config.yaml
model: "sound classifier"
dataset: "telephone keypad tones over noise or synthetic speech"
train_examples: 39062
gain_aug_db: 6
time_shift_ms: 100
input: "waveform_16khz"
targets: ["last key"]
num_classes: 16
arch: "conformer"
norm: "rmsnorm"
activation: "geglu"
mlp_ratio: 4
head_dim: 32
fused_qkv: false
qk_norm: false
inner_norm: false
moe: "top_k"
num_experts: 32
moe_every: 2
expert_mlp_ratio: 0.5
experts_per_token: 2
shared_expert: false
wave_strides: [5, 4, 4, 2]
subsampling: 2
layers: 12
width: 128
positions: "rope"
kernel_size: 15
label_smoothing: 0.1
loss: "binary_cross_entropy"
head_dropout: 0.1
residual_init: "zero_last"
optimizer: "adamw"
lr: 0.0013
beta1: 0.9
beta2: 0.999
eps: 1e-06
grad_clip: 0.5
gradient_centralization: true
cautious_weight_decay: true
ema_decay: 0.999
steps: 5800
batch_size: 48
epochs: 7.1
lr_schedule: "poly"
final_lr_fraction: 0.05
warmup_steps: 1160
weight_decay: 0.4
Rows from block 5, named by matrix and row number. Each number is 200 + 40 x the weight over its row's rms, rounded and kept within 0 to 999. All counts start at 0. After the name is the row's rms in percent of the matrix's.
# pw1: conv module expand (GLU, value and gate stacked) (model.blocks.5.conv.pw1.weight, 256x128), inputs 64-127
pw1.91,094,226,191,248,206,201,239,242,286,238,142,100,246,173,174,200,222,200,174,127,171,175,154,142,157,155,220,159,202,217,193,216,209,205,184,226,222,142,276,233,226,166,252,147,189,185,169,189,198,213,222,156,173,300,179,225,242,168,173,161,206,269,185,236,165
pw1.92,090,204,211,173,189,169,199,247,149,159,144,240,182,184,219,234,228,162,205,122,143,237,155,200,136,155,189,188,222,203,234,204,194,216,222,225,252,172,189,159,96,120,218,162,193,226,209,232,140,171,233,283,214,257,158,237,184,209,233,214,174,259,125,121,209
pw1.93,103,164,139,245,248,250,131,157,143,264,202,194,219,187,197,170,266,144,189,277,126,172,240,203,187,186,113,178,220,192,221,204,188,249,195,194,141,257,222,158,253,215,207,265,256,245,119,241,172,171,129,210,183,164,266,218,197,137,194,180,196,177,198,188,176
pw1.94,089,221,226,212,139,268,203,242,217,188,256,234,237,155,202,281,205,200,212,179,144,223,202,157,159,246,227,266,194,264,207,196,182,160,211,179,209,228,165,161,233,164,193,82,235,175,252,198,234,140,225,213,189,207,166,272,229,191,234,239,192,237,148,226,202
pw1.95,114,182,245,238,192,208,296,227,235,192,192,248,224,235,213,144,229,245,228,210,173,134,149,280,188,205,192,219,134,213,219,262,198,192,274,194,207,249,181,209,179,157,241,269,231,300,229,219,230,168,206,130,189,148,219,215,175,185,196,236,173,159,179,193,190
pw1.96,093,295,132,193,215,189,219,175,254,161,179,191,225,256,135,209,185,201,218,239,219,171,223,162,245,134,198,159,262,192,156,238,225,188,198,232,257,232,228,216,182,292,155,232,166,130,170,212,242,235,158,226,214,165,185,220,266,230,172,215,238,128,195,232,179
pw1.97,096,237,268,180,137,131,208,201,210,210,240,184,157,215,199,201,215,224,187,163,272,223,148,212,290,239,210,250,159,166,223,221,177,202,134,242,242,155,213,242,213,227,203,199,156,119,183,180,201,242,262,120,163,226,154,242,160,294,227,119,189,224,200,185,171
pw1.98,084,201,255,138,242,169,279,177,188,271,234,140,199,219,187,237,226,256,222,175,215,133,215,211,232,206,149,201,182,159,158,206,249,222,237,235,172,175,254,227,175,233,100,212,216,199,212,178,249,197,196,145,226,187,201,185,215,206,134,216,310,208,240,241,242
pw1.99,105,157,235,196,152,205,264,231,229,200,161,217,93,254,202,206,177,241,205,202,173,162,142,213,153,201,180,209,210,170,253,239,207,265,206,228,213,206,168,149,194,211,257,258,235,219,238,265,175,254,202,209,161,209,189,238,60,274,232,180,165,266,66,182,189
pw1.100,081,149,190,115,147,208,210,221,169,153,146,204,199,269,212,181,106,227,267,273,235,281,201,220,215,192,224,194,155,181,108,164,171,241,188,211,167,195,201,247,255,239,191,154,234,155,190,204,215,187,182,204,199,232,168,226,162,180,178,159,214,236,194,159,178
pw1.101,089,207,305,160,229,221,118,185,168,184,164,214,202,264,204,244,120,198,268,151,227,221,179,162,130,206,275,191,178,185,280,158,160,154,118,160,255,136,200,242,216,189,247,173,167,145,172,255,209,132,214,159,167,230,203,215,196,197,165,279,222,166,186,210,161
pw1.102,103,193,179,243,271,200,211,278,200,227,245,200,249,183,208,245,232,115,189,251,196,250,180,183,267,232,153,214,187,159,173,190,213,170,162,143,223,181,269,247,184,234,230,206,177,247,179,201,243,146,249,141,179,148,318,196,256,195,129,241,255,143,237,218,204
pw1.103,087,230,201,243,91,186,228,204,202,114,186,228,188,144,160,243,207,137,176,191,120,153,212,248,152,225,224,178,233,168,188,261,262,169,158,213,263,215,207,179,158,197,243,168,223,236,178,231,236,137,205,167,207,231,175,229,189,245,165,148,174,198,186,232,269
pw1.104,107,270,255,112,196,230,172,222,191,186,228,147,217,215,252,178,206,151,176,162,145,238,210,234,182,190,135,173,222,160,125,186,207,117,204,163,256,239,247,185,248,167,206,149,143,228,205,247,215,115,190,223,203,245,139,207,224,275,235,119,270,149,202,208,219
pw1.105,091,196,172,171,227,162,233,207,163,196,221,197,181,238,175,181,234,180,177,267,245,244,241,258,241,217,185,157,202,231,156,194,217,246,196,271,249,270,240,160,187,167,201,204,166,147,179,198,202,221,163,180,249,132,189,146,142,256,180,160,218,204,218,221,171
pw1.106,100,124,283,219,206,170,201,208,135,184,213,204,216,204,244,178,189,253,242,244,159,153,199,228,170,217,83,210,182,175,175,236,204,206,155,146,213,194,201,168,194,219,159,283,223,215,149,268,210,136,240,212,230,211,173,161,162,171,161,242,252,170,226,173,210
pw1.107,098,235,191,245,277,185,297,130,242,235,209,251,202,191,136,205,256,181,186,227,137,186,240,169,158,278,258,150,236,209,221,288,211,191,180,237,191,176,213,153,155,218,245,158,214,159,190,207,170,225,198,169,200,157,205,240,212,140,126,192,188,180,113,195,221
pw1.108,094,139,220,129,202,185,183,128,182,226,271,313,183,187,252,149,82,207,212,233,238,199,204,251,189,268,202,202,157,274,250,192,141,228,166,188,173,251,125,193,149,175,210,160,214,192,160,252,197,228,142,210,242,182,160,166,161,156,167,215,189,192,217,167,180
pw1.109,095,227,241,172,159,172,149,257,228,202,180,202,224,199,267,217,159,148,172,171,203,255,193,150,160,184,173,148,193,159,207,202,176,214,147,256,257,186,252,166,166,229,201,207,170,188,255,260,187,165,219,200,137,269,212,204,192,213,239,233,262,163,215,155,249
pw1.110,098,163,146,176,208,173,280,193,234,234,170,186,118,228,124,171,216,226,158,188,221,210,185,143,186,181,202,194,306,244,238,218,237,256,189,243,129,147,201,189,138,185,156,220,184,168,214,171,189,161,193,206,179,208,183,193,222,143,127,190,209,192,163,179,321
pw1.111,096,192,232,183,259,173,133,188,165,188,159,168,233,218,113,237,207,161,239,239,192,246,198,185,221,272,173,246,187,192,240,164,220,182,136,152,276,148,165,237,183,207,190,198,201,215,152,132,229,174,250,197,278,234,174,164,199,207,144,223,196,201,271,241,175
pw1.112,089,206,167,180,211,178,279,163,202,143,175,221,263,167,167,229,233,265,219,182,200,161,155,275,166,112,266,215,237,226,215,247,211,208,220,222,159,197,187,201,121,181,198,214,194,216,174,173,150,209,140,229,269,143,283,197,238,158,218,177,247,198,186,210,214
pw1.113,100,196,217,193,234,198,185,197,160,133,166,194,143,223,150,210,206,223,245,200,192,219,164,227,199,210,239,202,240,275,271,229,171,315,185,187,242,271,269,139,181,128,288,167,198,189,195,223,136,177,180,153,193,268,141,266,141,211,272,228,154,272,134,176,199
pw1.114,092,136,219,116,174,145,224,166,218,171,136,175,202,161,223,249,248,190,297,235,148,172,157,267,138,125,252,257,210,169,225,199,226,206,211,215,273,250,204,210,244,206,180,226,228,203,265,217,177,242,245,112,217,304,187,206,207,270,239,160,229,198,186,246,142
pw1.115,094,183,217,240,149,194,249,235,167,181,210,199,166,215,295,137,213,160,215,177,189,213,187,223,226,151,269,218,198,196,183,167,185,207,198,203,199,209,135,228,174,194,205,96,302,242,182,222,100,188,194,239,126,168,247,207,165,231,285,238,131,176,182,143,158
pw1.116,091,150,238,138,120,197,227,239,171,192,185,163,221,193,224,229,207,213,245,206,264,192,227,309,187,172,212,272,221,227,174,201,150,170,287,150,101,271,197,232,175,162,179,186,181,171,259,204,223,177,216,183,138,206,253,248,242,253,289,266,179,204,217,144,127
pw1.117,108,143,254,191,149,174,142,173,199,92,192,175,200,196,266,195,213,157,239,234,218,161,201,245,157,160,156,175,187,167,202,215,213,229,174,241,291,267,164,192,208,169,233,217,199,170,224,280,222,181,229,219,235,321,151,172,156,224,241,201,158,235,228,128,181
pw1.118,087,210,145,212,145,164,213,206,198,123,190,121,221,228,167,239,238,145,189,203,226,217,148,242,203,126,263,143,289,204,196,204,178,276,238,169,275,184,237,208,189,152,237,245,225,175,189,155,183,168,290,225,197,236,216,276,236,240,255,205,158,135,165,137,180
pw1.119,096,247,249,149,201,250,219,223,178,198,223,185,186,184,238,193,224,141,154,158,184,258,287,224,234,152,219,230,215,206,164,124,208,205,215,196,180,172,195,235,272,185,195,169,231,208,200,160,211,201,237,194,131,179,216,227,211,248,214,219,235,180,251,216,242
pw1.120,089,173,245,181,228,220,224,173,255,190,227,211,278,191,147,218,207,219,167,210,124,208,235,194,179,255,231,177,209,169,170,258,289,205,148,118,200,168,187,159,220,251,192,263,155,219,187,234,266,165,198,154,197,178,111,220,193,198,115,188,176,189,109,226,174
pw1.121,085,176,244,220,233,166,160,245,241,194,202,184,157,144,244,255,190,135,166,257,236,88,215,223,126,194,177,169,187,161,198,180,187,219,183,226,252,253,249,235,156,247,139,235,189,195,255,207,276,180,234,151,231,257,206,149,200,139,237,188,195,263,202,250,240
pw1.122,103,241,133,205,157,180,230,242,193,272,254,210,200,163,179,183,192,253,152,250,249,214,165,299,248,194,201,167,229,286,216,199,221,212,288,228,214,259,227,239,238,209,163,194,229,206,105,217,188,162,175,217,186,171,234,171,200,231,222,130,143,188,239,142,133
pw1.123,087,132,186,229,246,204,201,203,167,238,140,249,168,214,191,165,229,224,196,109,196,208,197,180,131,162,139,192,179,159,238,193,184,230,213,188,237,152,190,183,158,200,163,304,237,278,219,245,172,145,186,211,207,180,158,141,217,219,244,181,160,255,144,170,183
pw1.124,103,245,214,213,227,219,196,181,226,229,215,170,245,207,242,168,204,251,157,247,260,121,231,185,205,219,215,202,170,175,172,193,199,169,210,245,148,171,229,242,274,267,159,204,214,184,229,126,237,183,168,141,183,120,202,164,297,150,107,224,238,162,299,219,170
pw1.125,086,207,183,258,302,160,196,162,203,196,218,231,228,249,181,159,237,161,248,223,217,153,188,165,200,165,202,178,180,140,194,220,192,209,204,164,155,162,244,221,161,241,158,265,195,250,209,139,260,224,149,256,198,166,242,167,179,219,205,218,209,203,283,239,175
pw1.126,101,139,227,163,196,158,245,182,139,156,193,208,157,224,119,234,270,234,192,212,167,210,182,280,144,216,193,226,200,276,224,229,223,277,210,247,238,241,224,205,148,212,246,211,194,175,157,223,176,165,237,190,272,229,161,180,116,160,243,180,201,255,185,231,230
pw1.127,097,184,129,208,133,271,137,210,272,142,147,138,207,257,232,206,159,196,162,225,223,286,261,175,214,202,254,206,249,201,222,178,166,120,195,180,191,194,236,155,229,171,173,180,211,135,229,164,188,195,159,223,126,221,205,192,255,205,212,201,209,180,256,175,223
pw1.128,104,130,186,248,143,219,194,245,173,242,145,248,176,170,221,283,221,163,187,185,195,245,183,213,168,162,188,169,146,199,252,225,173,298,153,215,248,247,228,189,195,173,215,248,208,283,159,240,171,189,247,194,182,238,156,241,174,178,251,163,251,233,138,123,202
pw1.129,121,179,258,144,149,177,170,158,134,207,200,251,203,209,215,279,177,221,185,105,194,242,248,172,163,218,198,215,192,150,183,207,165,214,152,157,135,154,150,137,152,150,171,217,172,224,176,209,258,135,173,156,223,217,121,228,178,168,184,155,183,167,224,185,237
pw1.130,091,268,283,245,157,183,168,200,174,203,264,253,215,164,245,251,233,112,236,194,208,168,179,205,209,206,174,247,190,185,196,234,191,86,201,248,206,181,232,225,153,226,195,178,150,200,224,159,246,183,217,172,206,186,199,257,206,269,181,279,172,183,240,179,249
pw1.131,089,220,159,208,186,205,121,222,270,254,189,184,212,159,258,77,168,157,153,183,227,256,306,185,226,241,174,206,238,185,192,172,226,151,234,108,210,145,251,163,271,175,159,241,187,138,217,239,233,232,134,263,166,131,194,188,187,171,157,198,196,131,165,211,242
pw1.132,115,149,228,171,184,95,231,233,135,181,193,216,223,143,199,307,235,212,143,214,230,250,193,190,214,212,216,223,72,202,241,216,175,154,93,191,268,225,165,184,137,229,219,217,178,223,201,154,205,175,252,128,213,195,203,159,173,208,191,166,240,247,245,230,234
pw1.133,097,281,211,199,109,248,114,182,215,142,174,219,244,223,189,200,134,232,184,150,150,207,230,131,164,201,214,189,205,171,181,235,202,125,222,162,245,115,255,218,251,248,139,113,178,190,236,197,233,198,220,166,199,204,202,124,241,202,194,161,217,206,179,271,162
pw1.134,102,126,268,150,196,133,197,213,130,167,242,229,198,164,241,256,244,157,152,234,143,265,264,177,164,253,151,221,151,193,165,210,170,194,131,234,207,254,160,141,192,210,189,215,206,217,181,273,224,188,225,224,233,232,189,210,197,124,252,203,213,192,164,176,213
pw1.135,102,214,118,232,229,222,187,264,277,210,148,111,213,205,163,144,150,173,189,159,218,255,185,181,174,197,233,135,255,124,214,190,262,192,166,92,179,125,257,203,230,148,211,213,236,241,204,210,152,180,201,246,208,235,246,208,218,203,210,268,190,198,204,179,164
pw1.136,107,145,299,206,194,168,152,192,150,202,217,261,220,153,246,260,196,138,167,200,205,235,203,180,157,182,106,178,162,226,208,251,189,208,170,230,226,237,157,178,87,175,219,271,186,204,162,225,258,192,239,172,266,245,131,219,193,173,242,114,229,262,218,213,230
pw1.137,102,244,162,186,154,225,165,170,248,197,185,170,262,264,246,196,192,184,182,205,155,204,201,240,203,238,314,231,228,150,194,218,185,174,163,195,203,242,205,201,233,189,250,182,228,168,157,178,270,215,196,263,192,206,190,248,164,147,228,293,135,158,166,175,201
pw1.138,084,143,199,226,194,241,207,205,234,230,218,213,211,179,200,163,197,172,237,221,200,168,155,239,176,176,221,240,213,161,141,168,215,173,217,220,126,250,174,187,275,224,258,151,326,163,232,245,159,235,190,246,204,190,249,277,177,262,182,234,130,200,206,145,231
pw1.139,095,192,221,190,211,158,173,194,150,164,250,251,192,187,186,258,257,144,184,211,160,222,201,245,186,237,119,148,160,210,164,250,173,231,209,217,216,185,272,131,188,232,229,212,193,229,133,222,182,141,216,225,239,195,164,193,208,136,203,122,173,235,228,192,230
pw1.140,097,186,286,213,185,134,121,148,145,173,205,286,201,211,195,296,223,154,203,214,229,300,204,182,184,232,139,177,135,215,244,220,164,236,168,155,210,165,193,177,197,223,214,211,175,179,116,259,204,157,163,258,265,172,136,213,208,170,200,165,219,170,201,227,188
pw1.141,097,147,243,181,264,203,239,204,94,221,254,209,160,233,217,251,193,204,169,152,273,246,204,232,187,218,138,156,184,157,188,157,221,268,191,197,187,161,182,222,143,241,215,257,191,203,173,112,226,222,237,174,165,207,224,155,226,182,158,235,216,246,252,241,192
pw1.142,108,131,216,153,162,195,183,197,124,202,266,279,188,163,280,202,184,197,192,200,274,170,232,180,197,146,93,238,106,225,262,206,188,251,163,180,198,244,155,191,167,222,191,285,223,219,193,232,222,216,186,136,252,191,229,194,189,224,211,161,230,194,211,207,221
pw1.143,097,150,254,216,204,229,195,164,196,206,166,275,179,225,223,213,144,243,233,250,231,137,166,263,209,190,102,191,96,152,222,219,241,257,200,124,173,195,157,222,195,205,128,318,178,211,195,194,267,153,180,154,190,164,207,140,164,181,186,223,202,198,210,225,202
pw1.144,103,191,165,211,199,157,232,202,144,148,237,272,301,144,225,197,202,134,236,281,153,148,166,243,228,151,170,175,182,180,166,141,223,215,263,201,223,245,205,188,169,199,209,217,212,219,133,221,229,215,214,254,231,175,224,149,142,178,206,141,208,175,228,225,162
pw1.145,115,178,186,161,247,150,221,166,266,193,188,249,241,206,154,243,198,253,215,149,225,170,121,219,135,196,219,207,232,190,274,242,248,254,222,221,174,227,173,162,160,189,270,229,212,177,198,172,173,203,140,179,278,137,214,221,175,197,186,241,159,249,200,233,121
pw1.146,099,224,240,253,249,233,196,194,151,263,210,186,210,209,186,230,256,199,196,163,191,200,175,108,209,147,141,148,137,146,207,160,201,219,182,202,205,140,203,203,144,234,147,209,148,220,206,186,185,172,216,169,180,244,255,238,261,178,192,127,192,212,263,245,239
pw1.147,098,175,248,154,238,99,183,181,189,193,166,201,182,220,213,239,265,172,147,222,197,262,250,150,152,189,164,198,190,184,232,197,231,171,139,220,239,236,252,154,167,274,209,222,185,199,173,189,218,153,182,255,239,272,139,155,163,162,188,160,167,184,198,145,205
pw1.148,100,161,235,174,199,225,194,159,169,232,175,215,165,180,212,294,184,180,190,113,167,211,250,136,194,230,146,167,128,204,267,205,225,193,127,245,252,161,181,235,106,170,237,230,177,289,202,166,211,174,255,226,179,207,210,228,152,171,196,182,267,251,180,201,242
pw1.149,091,190,152,177,186,285,156,222,188,171,171,232,288,201,173,218,194,130,245,248,203,152,166,236,218,102,234,246,192,190,206,184,144,122,237,231,221,205,211,195,274,244,179,126,160,185,213,194,201,228,222,192,198,210,202,225,239,225,280,212,193,187,203,215,160
pw1.150,107,141,258,151,244,94,190,183,120,225,221,219,234,222,204,181,221,280,227,151,194,231,194,187,178,181,169,179,167,187,261,204,191,226,188,242,244,206,168,236,148,286,167,231,206,249,202,155,203,209,191,222,212,211,158,141,163,188,161,161,179,250,256,258,229
pw1.151,102,138,243,300,260,157,157,213,165,188,215,216,194,148,169,184,246,187,138,184,248,152,178,190,232,218,177,189,116,207,255,216,256,167,163,116,181,194,227,232,185,206,184,230,128,278,136,205,243,152,202,178,211,157,273,209,233,155,169,222,279,163,250,232,174
pw1.152,113,163,244,150,216,124,222,209,164,217,235,249,211,247,232,192,226,175,233,192,169,229,208,178,166,210,104,181,166,213,140,162,152,191,202,285,207,251,204,227,180,276,143,199,216,161,176,290,239,211,202,235,217,232,153,184,176,175,192,166,216,252,198,223,279
pw1.153,100,161,162,140,252,178,235,134,218,224,262,228,144,250,222,151,205,229,163,169,185,215,205,183,166,169,142,249,225,232,148,211,137,229,212,275,164,280,162,231,185,244,169,157,224,151,209,220,182,205,204,228,166,202,237,198,134,199,200,232,171,283,193,212,195
pw1.154,112,169,269,142,198,124,191,238,162,181,241,147,222,229,213,252,213,196,107,209,224,311,299,175,177,163,170,204,117,214,176,196,174,249,193,200,169,300,161,130,228,218,212,185,230,217,145,227,200,190,232,184,212,188,167,215,160,201,235,143,215,152,213,198,230
pw1.155,098,209,163,157,181,161,166,179,200,95,141,194,223,247,260,163,192,172,209,195,246,209,205,203,283,159,230,210,282,124,218,123,190,176,203,214,271,172,153,215,208,213,191,206,242,165,265,183,220,204,221,221,210,214,217,219,196,257,222,224,153,158,240,138,201
pw1.156,094,209,221,249,189,220,176,250,174,262,231,237,245,130,229,229,192,201,204,189,285,209,214,122,185,234,150,154,213,117,246,161,172,182,199,165,175,175,240,187,247,195,156,227,165,179,188,146,200,228,210,191,126,138,244,190,257,187,237,264,272,146,285,151,184
pw1.157,120,159,266,126,178,181,151,196,128,165,158,236,187,215,260,239,183,207,207,211,230,270,219,189,209,186,122,183,153,154,238,194,229,222,124,215,211,144,150,174,218,239,205,219,155,220,171,194,245,124,286,222,196,213,176,183,190,243,229,161,239,164,193,172,179
pw1.158,118,222,182,166,183,208,186,233,152,204,227,218,180,187,171,185,184,153,139,174,215,278,208,158,158,250,166,181,155,199,202,220,256,233,219,168,219,199,200,165,198,148,193,227,185,199,158,180,211,209,199,197,226,212,193,191,187,174,212,159,244,223,242,163,213
pw1.159,105,101,299,179,210,147,175,201,136,219,176,216,219,208,220,247,206,176,210,236,212,224,233,218,182,211,133,183,173,218,267,230,198,195,202,210,239,205,216,178,161,253,196,298,215,246,174,228,230,167,247,214,152,232,217,186,196,192,239,191,210,185,162,167,183
pw1.160,111,200,198,193,137,203,155,228,159,139,247,194,202,150,220,261,226,136,133,190,132,297,248,167,220,180,180,153,225,181,118,178,164,204,167,167,219,204,259,225,231,145,183,226,181,249,183,192,244,163,159,233,175,213,157,181,207,160,213,155,183,171,232,120,264
pw1.161,093,218,215,172,201,253,203,158,199,201,272,170,231,272,194,236,209,271,164,200,125,327,282,105,194,206,188,134,195,247,230,216,238,239,197,199,180,222,283,129,245,199,167,174,196,172,189,191,219,197,186,179,215,182,151,182,276,162,162,192,182,167,140,221,248
pw1.162,107,168,240,165,198,136,249,215,141,231,242,239,213,191,144,228,222,186,155,231,207,195,150,246,242,293,181,201,184,277,189,188,154,242,189,248,234,151,242,191,182,261,219,239,175,241,200,177,206,209,215,163,175,153,152,146,194,194,136,180,168,239,206,210,201
pw1.163,112,185,257,191,204,168,253,201,177,224,234,223,246,203,132,248,218,184,138,216,228,185,222,181,239,232,173,248,173,201,158,212,206,163,169,244,234,218,251,153,194,197,220,213,135,234,217,160,234,150,243,179,188,194,161,157,214,172,177,145,247,262,244,290,214
pw1.164,118,155,267,192,224,169,255,192,185,184,183,169,216,222,222,232,246,244,187,152,232,198,215,219,134,159,150,177,194,231,239,216,166,272,129,200,188,205,265,149,182,220,162,180,189,187,186,173,244,155,226,197,195,262,203,159,196,127,230,210,184,198,223,209,189
pw1.165,107,184,240,173,208,204,210,263,194,184,221,234,194,190,141,230,191,212,205,206,229,208,145,158,253,215,172,212,202,182,119,130,226,178,212,269,234,197,220,191,212,222,201,176,117,151,205,170,183,156,252,161,201,181,172,140,182,232,195,125,202,260,273,275,206
pw1.166,096,211,272,172,189,149,117,189,166,166,165,272,216,247,178,225,142,235,181,162,231,228,218,192,196,247,142,203,129,192,244,203,190,227,174,167,253,135,200,186,145,211,181,211,190,205,186,191,230,153,220,178,194,269,113,160,136,198,222,221,226,220,252,176,219
pw1.167,093,164,262,171,244,219,245,198,156,190,272,258,171,195,224,273,226,164,123,219,254,285,249,184,223,258,160,194,147,248,243,221,204,202,139,219,217,231,218,151,163,267,243,199,198,206,175,157,164,174,236,199,167,130,255,226,184,152,175,220,196,183,234,240,223
pw1.168,091,185,224,189,212,171,217,239,149,200,228,212,101,136,180,207,198,149,162,168,170,233,216,151,214,205,196,169,219,210,165,211,170,221,212,206,218,274,177,217,102,209,215,192,259,232,179,188,206,257,246,177,221,173,166,170,135,185,182,182,226,294,136,203,258
pw1.169,114,194,262,109,233,155,194,151,186,183,187,227,216,224,219,246,164,215,201,162,196,226,243,204,201,188,134,188,205,201,131,237,159,252,199,220,222,240,189,151,106,222,135,210,194,233,173,272,173,187,190,182,220,244,205,160,164,206,257,169,184,239,221,193,199
pw1.170,108,190,245,230,193,139,149,215,179,214,176,168,213,189,149,216,256,170,142,166,164,264,206,155,149,175,147,145,102,142,195,208,213,184,120,172,208,193,215,252,218,244,228,202,190,161,187,156,209,194,242,116,166,285,151,125,197,203,199,159,222,227,266,241,179
pw1.171,086,200,264,173,203,156,239,173,173,166,219,142,182,266,258,235,189,200,218,181,177,240,197,245,281,211,157,212,238,154,137,174,267,122,184,153,215,140,174,262,125,180,193,184,218,192,245,214,219,206,219,143,121,251,186,225,191,290,168,191,270,158,135,222,281
pw1.172,102,232,240,162,168,128,143,134,181,175,240,238,216,181,131,230,150,153,217,155,192,214,138,143,158,238,213,251,211,174,209,152,159,205,165,218,245,166,175,219,171,259,206,155,149,222,144,247,175,191,201,186,319,187,119,174,137,206,174,150,160,238,270,232,227
pw1.173,097,158,214,161,156,179,166,265,230,213,227,177,224,222,100,185,167,280,221,204,261,225,217,240,178,181,231,278,174,179,198,103,137,193,203,125,189,169,140,219,270,241,159,154,223,136,177,165,163,175,238,218,246,154,226,209,209,216,190,247,206,159,202,204,199
pw1.174,110,192,240,168,226,169,188,214,169,214,225,226,183,245,217,202,197,140,177,216,241,257,186,174,169,186,129,140,162,198,210,240,215,218,180,242,277,207,216,161,153,226,177,207,149,229,99,227,198,166,184,249,244,169,224,213,164,197,191,207,272,217,209,179,206
pw1.175,087,116,141,192,265,206,190,152,130,180,222,224,255,116,232,203,237,158,234,223,164,199,201,187,144,190,195,193,147,171,192,167,192,242,166,233,201,220,149,218,207,169,188,193,181,199,124,225,236,203,254,238,182,156,250,128,163,131,131,196,263,206,242,264,166
pw1.176,098,145,277,195,221,141,149,186,211,205,213,221,207,138,210,241,269,179,183,228,227,209,233,179,114,154,160,175,132,208,193,181,157,182,184,242,222,214,178,151,165,225,152,258,179,236,193,261,251,224,210,142,243,269,206,138,215,141,264,206,221,244,198,238,188
pw1.177,103,201,244,158,205,168,211,150,136,238,263,275,216,192,189,193,211,208,234,261,252,216,180,223,112,273,147,175,145,189,281,288,244,250,176,185,210,253,169,215,169,214,288,223,162,278,120,218,203,206,204,188,260,155,177,179,159,213,201,176,197,196,160,248,225
pw1.178,109,227,234,108,209,162,212,228,162,129,226,164,233,226,170,282,221,212,202,194,217,244,204,224,225,114,186,185,246,196,205,165,250,197,192,219,251,200,272,193,198,211,166,222,149,119,161,181,175,174,220,183,176,195,184,196,181,245,188,143,264,166,205,197,206
pw1.179,095,197,249,133,198,181,207,166,112,133,222,240,229,195,204,229,228,184,215,189,213,248,169,241,211,262,212,163,115,253,125,197,239,200,217,217,264,162,223,144,217,211,198,192,102,216,181,186,265,206,194,207,267,182,147,155,188,230,192,164,155,261,244,218,183
pw1.180,091,145,162,193,209,208,194,238,250,87,151,223,273,172,207,238,275,187,180,300,132,145,187,234,136,172,256,147,162,227,140,173,258,201,250,232,248,223,167,207,207,218,194,227,175,167,190,243,288,205,167,223,289,217,201,209,211,207,282,231,191,219,171,232,106
pw1.181,102,184,260,203,212,168,155,164,154,176,212,237,142,246,225,178,208,210,214,182,211,185,193,163,149,186,135,228,73,224,206,170,121,187,206,221,218,212,135,230,167,220,168,212,239,269,230,237,225,189,214,177,214,236,201,139,143,195,219,214,210,309,263,202,213
pw1.182,099,204,155,144,174,212,240,107,240,236,188,183,129,186,133,147,192,210,243,206,180,215,105,259,165,234,296,247,252,268,207,184,184,242,195,223,229,209,238,260,224,215,241,156,236,185,231,157,112,264,190,184,202,208,186,186,177,264,234,194,148,249,195,233,196
pw1.183,113,119,210,154,162,152,224,178,154,189,155,218,214,170,208,254,227,209,183,203,241,226,190,245,141,192,207,235,137,253,274,194,191,279,192,223,240,212,207,122,131,154,255,250,196,262,233,257,189,201,251,181,237,190,169,207,85,205,261,162,177,229,170,223,173
pw1.184,104,119,229,119,218,157,206,162,145,121,171,230,211,189,222,268,210,177,204,193,163,210,195,219,210,168,207,181,148,272,177,272,206,245,181,241,248,229,158,161,139,203,274,226,179,219,138,254,222,178,223,172,227,161,132,185,175,176,199,147,163,223,189,232,204
pw1.185,100,173,245,202,200,127,211,198,142,215,145,218,184,199,148,149,247,223,173,217,194,230,250,199,167,200,197,138,154,192,286,248,215,207,125,182,190,247,243,205,157,202,182,255,159,207,185,225,233,164,214,209,216,266,152,157,180,108,196,205,232,206,210,188,210
pw1.186,105,211,179,202,229,257,212,182,188,269,213,162,269,198,217,253,245,185,126,161,211,260,257,160,112,146,160,174,173,213,262,136,220,251,140,173,196,230,224,153,241,223,173,187,149,172,161,231,192,177,147,171,229,243,222,218,242,163,240,174,227,189,176,164,181
pw1.187,132,122,276,216,190,153,147,161,140,231,137,180,203,249,220,184,179,273,217,115,184,277,237,193,182,233,221,231,165,212,263,200,175,191,125,155,225,173,203,164,234,244,149,193,140,180,211,152,205,201,226,195,220,255,138,144,236,202,223,211,163,220,270,202,192
pw1.188,098,167,240,199,226,191,261,243,129,146,213,305,186,197,169,204,176,228,252,261,218,186,167,226,248,218,241,258,117,182,223,251,146,240,205,253,243,193,158,183,149,170,205,192,158,182,164,169,282,190,193,215,250,187,232,160,205,193,247,217,146,231,258,239,207
pw1.189,102,178,225,178,200,174,225,251,190,160,200,219,182,173,160,258,206,230,129,155,115,256,234,151,161,237,179,199,195,253,204,216,259,235,203,213,243,253,211,142,178,204,218,228,210,160,190,221,192,245,247,226,238,195,139,192,188,126,135,70,235,210,181,155,256
pw1.190,101,199,260,266,209,131,200,168,147,224,215,227,255,163,241,210,171,202,216,252,224,170,223,245,223,198,104,211,131,175,239,178,179,273,196,160,213,267,152,239,204,270,210,229,254,203,198,216,274,175,192,171,249,186,178,181,114,225,221,196,266,153,246,139,126
pw1.191,104,99,262,162,184,191,194,171,173,258,216,203,238,151,202,222,249,204,141,170,226,234,219,205,142,206,160,207,161,221,231,197,203,207,176,183,210,246,274,160,214,186,219,224,142,210,232,219,190,187,256,158,153,184,172,152,157,201,230,143,222,276,250,141,203
pw1.192,108,180,227,206,198,185,156,195,208,206,177,149,248,150,197,255,200,227,187,195,168,198,207,197,142,166,150,199,194,137,192,190,253,145,116,215,252,200,198,236,171,231,221,260,105,237,247,246,237,212,220,166,179,253,191,170,168,172,141,134,302,259,241,192,179
pw1.193,091,191,242,193,179,221,123,163,212,177,206,234,213,244,177,128,151,225,265,246,226,154,196,230,211,222,233,208,259,138,227,190,161,154,139,189,233,173,148,239,272,212,241,130,221,164,208,216,205,257,156,156,267,153,136,144,285,279,205,235,182,197,203,205,158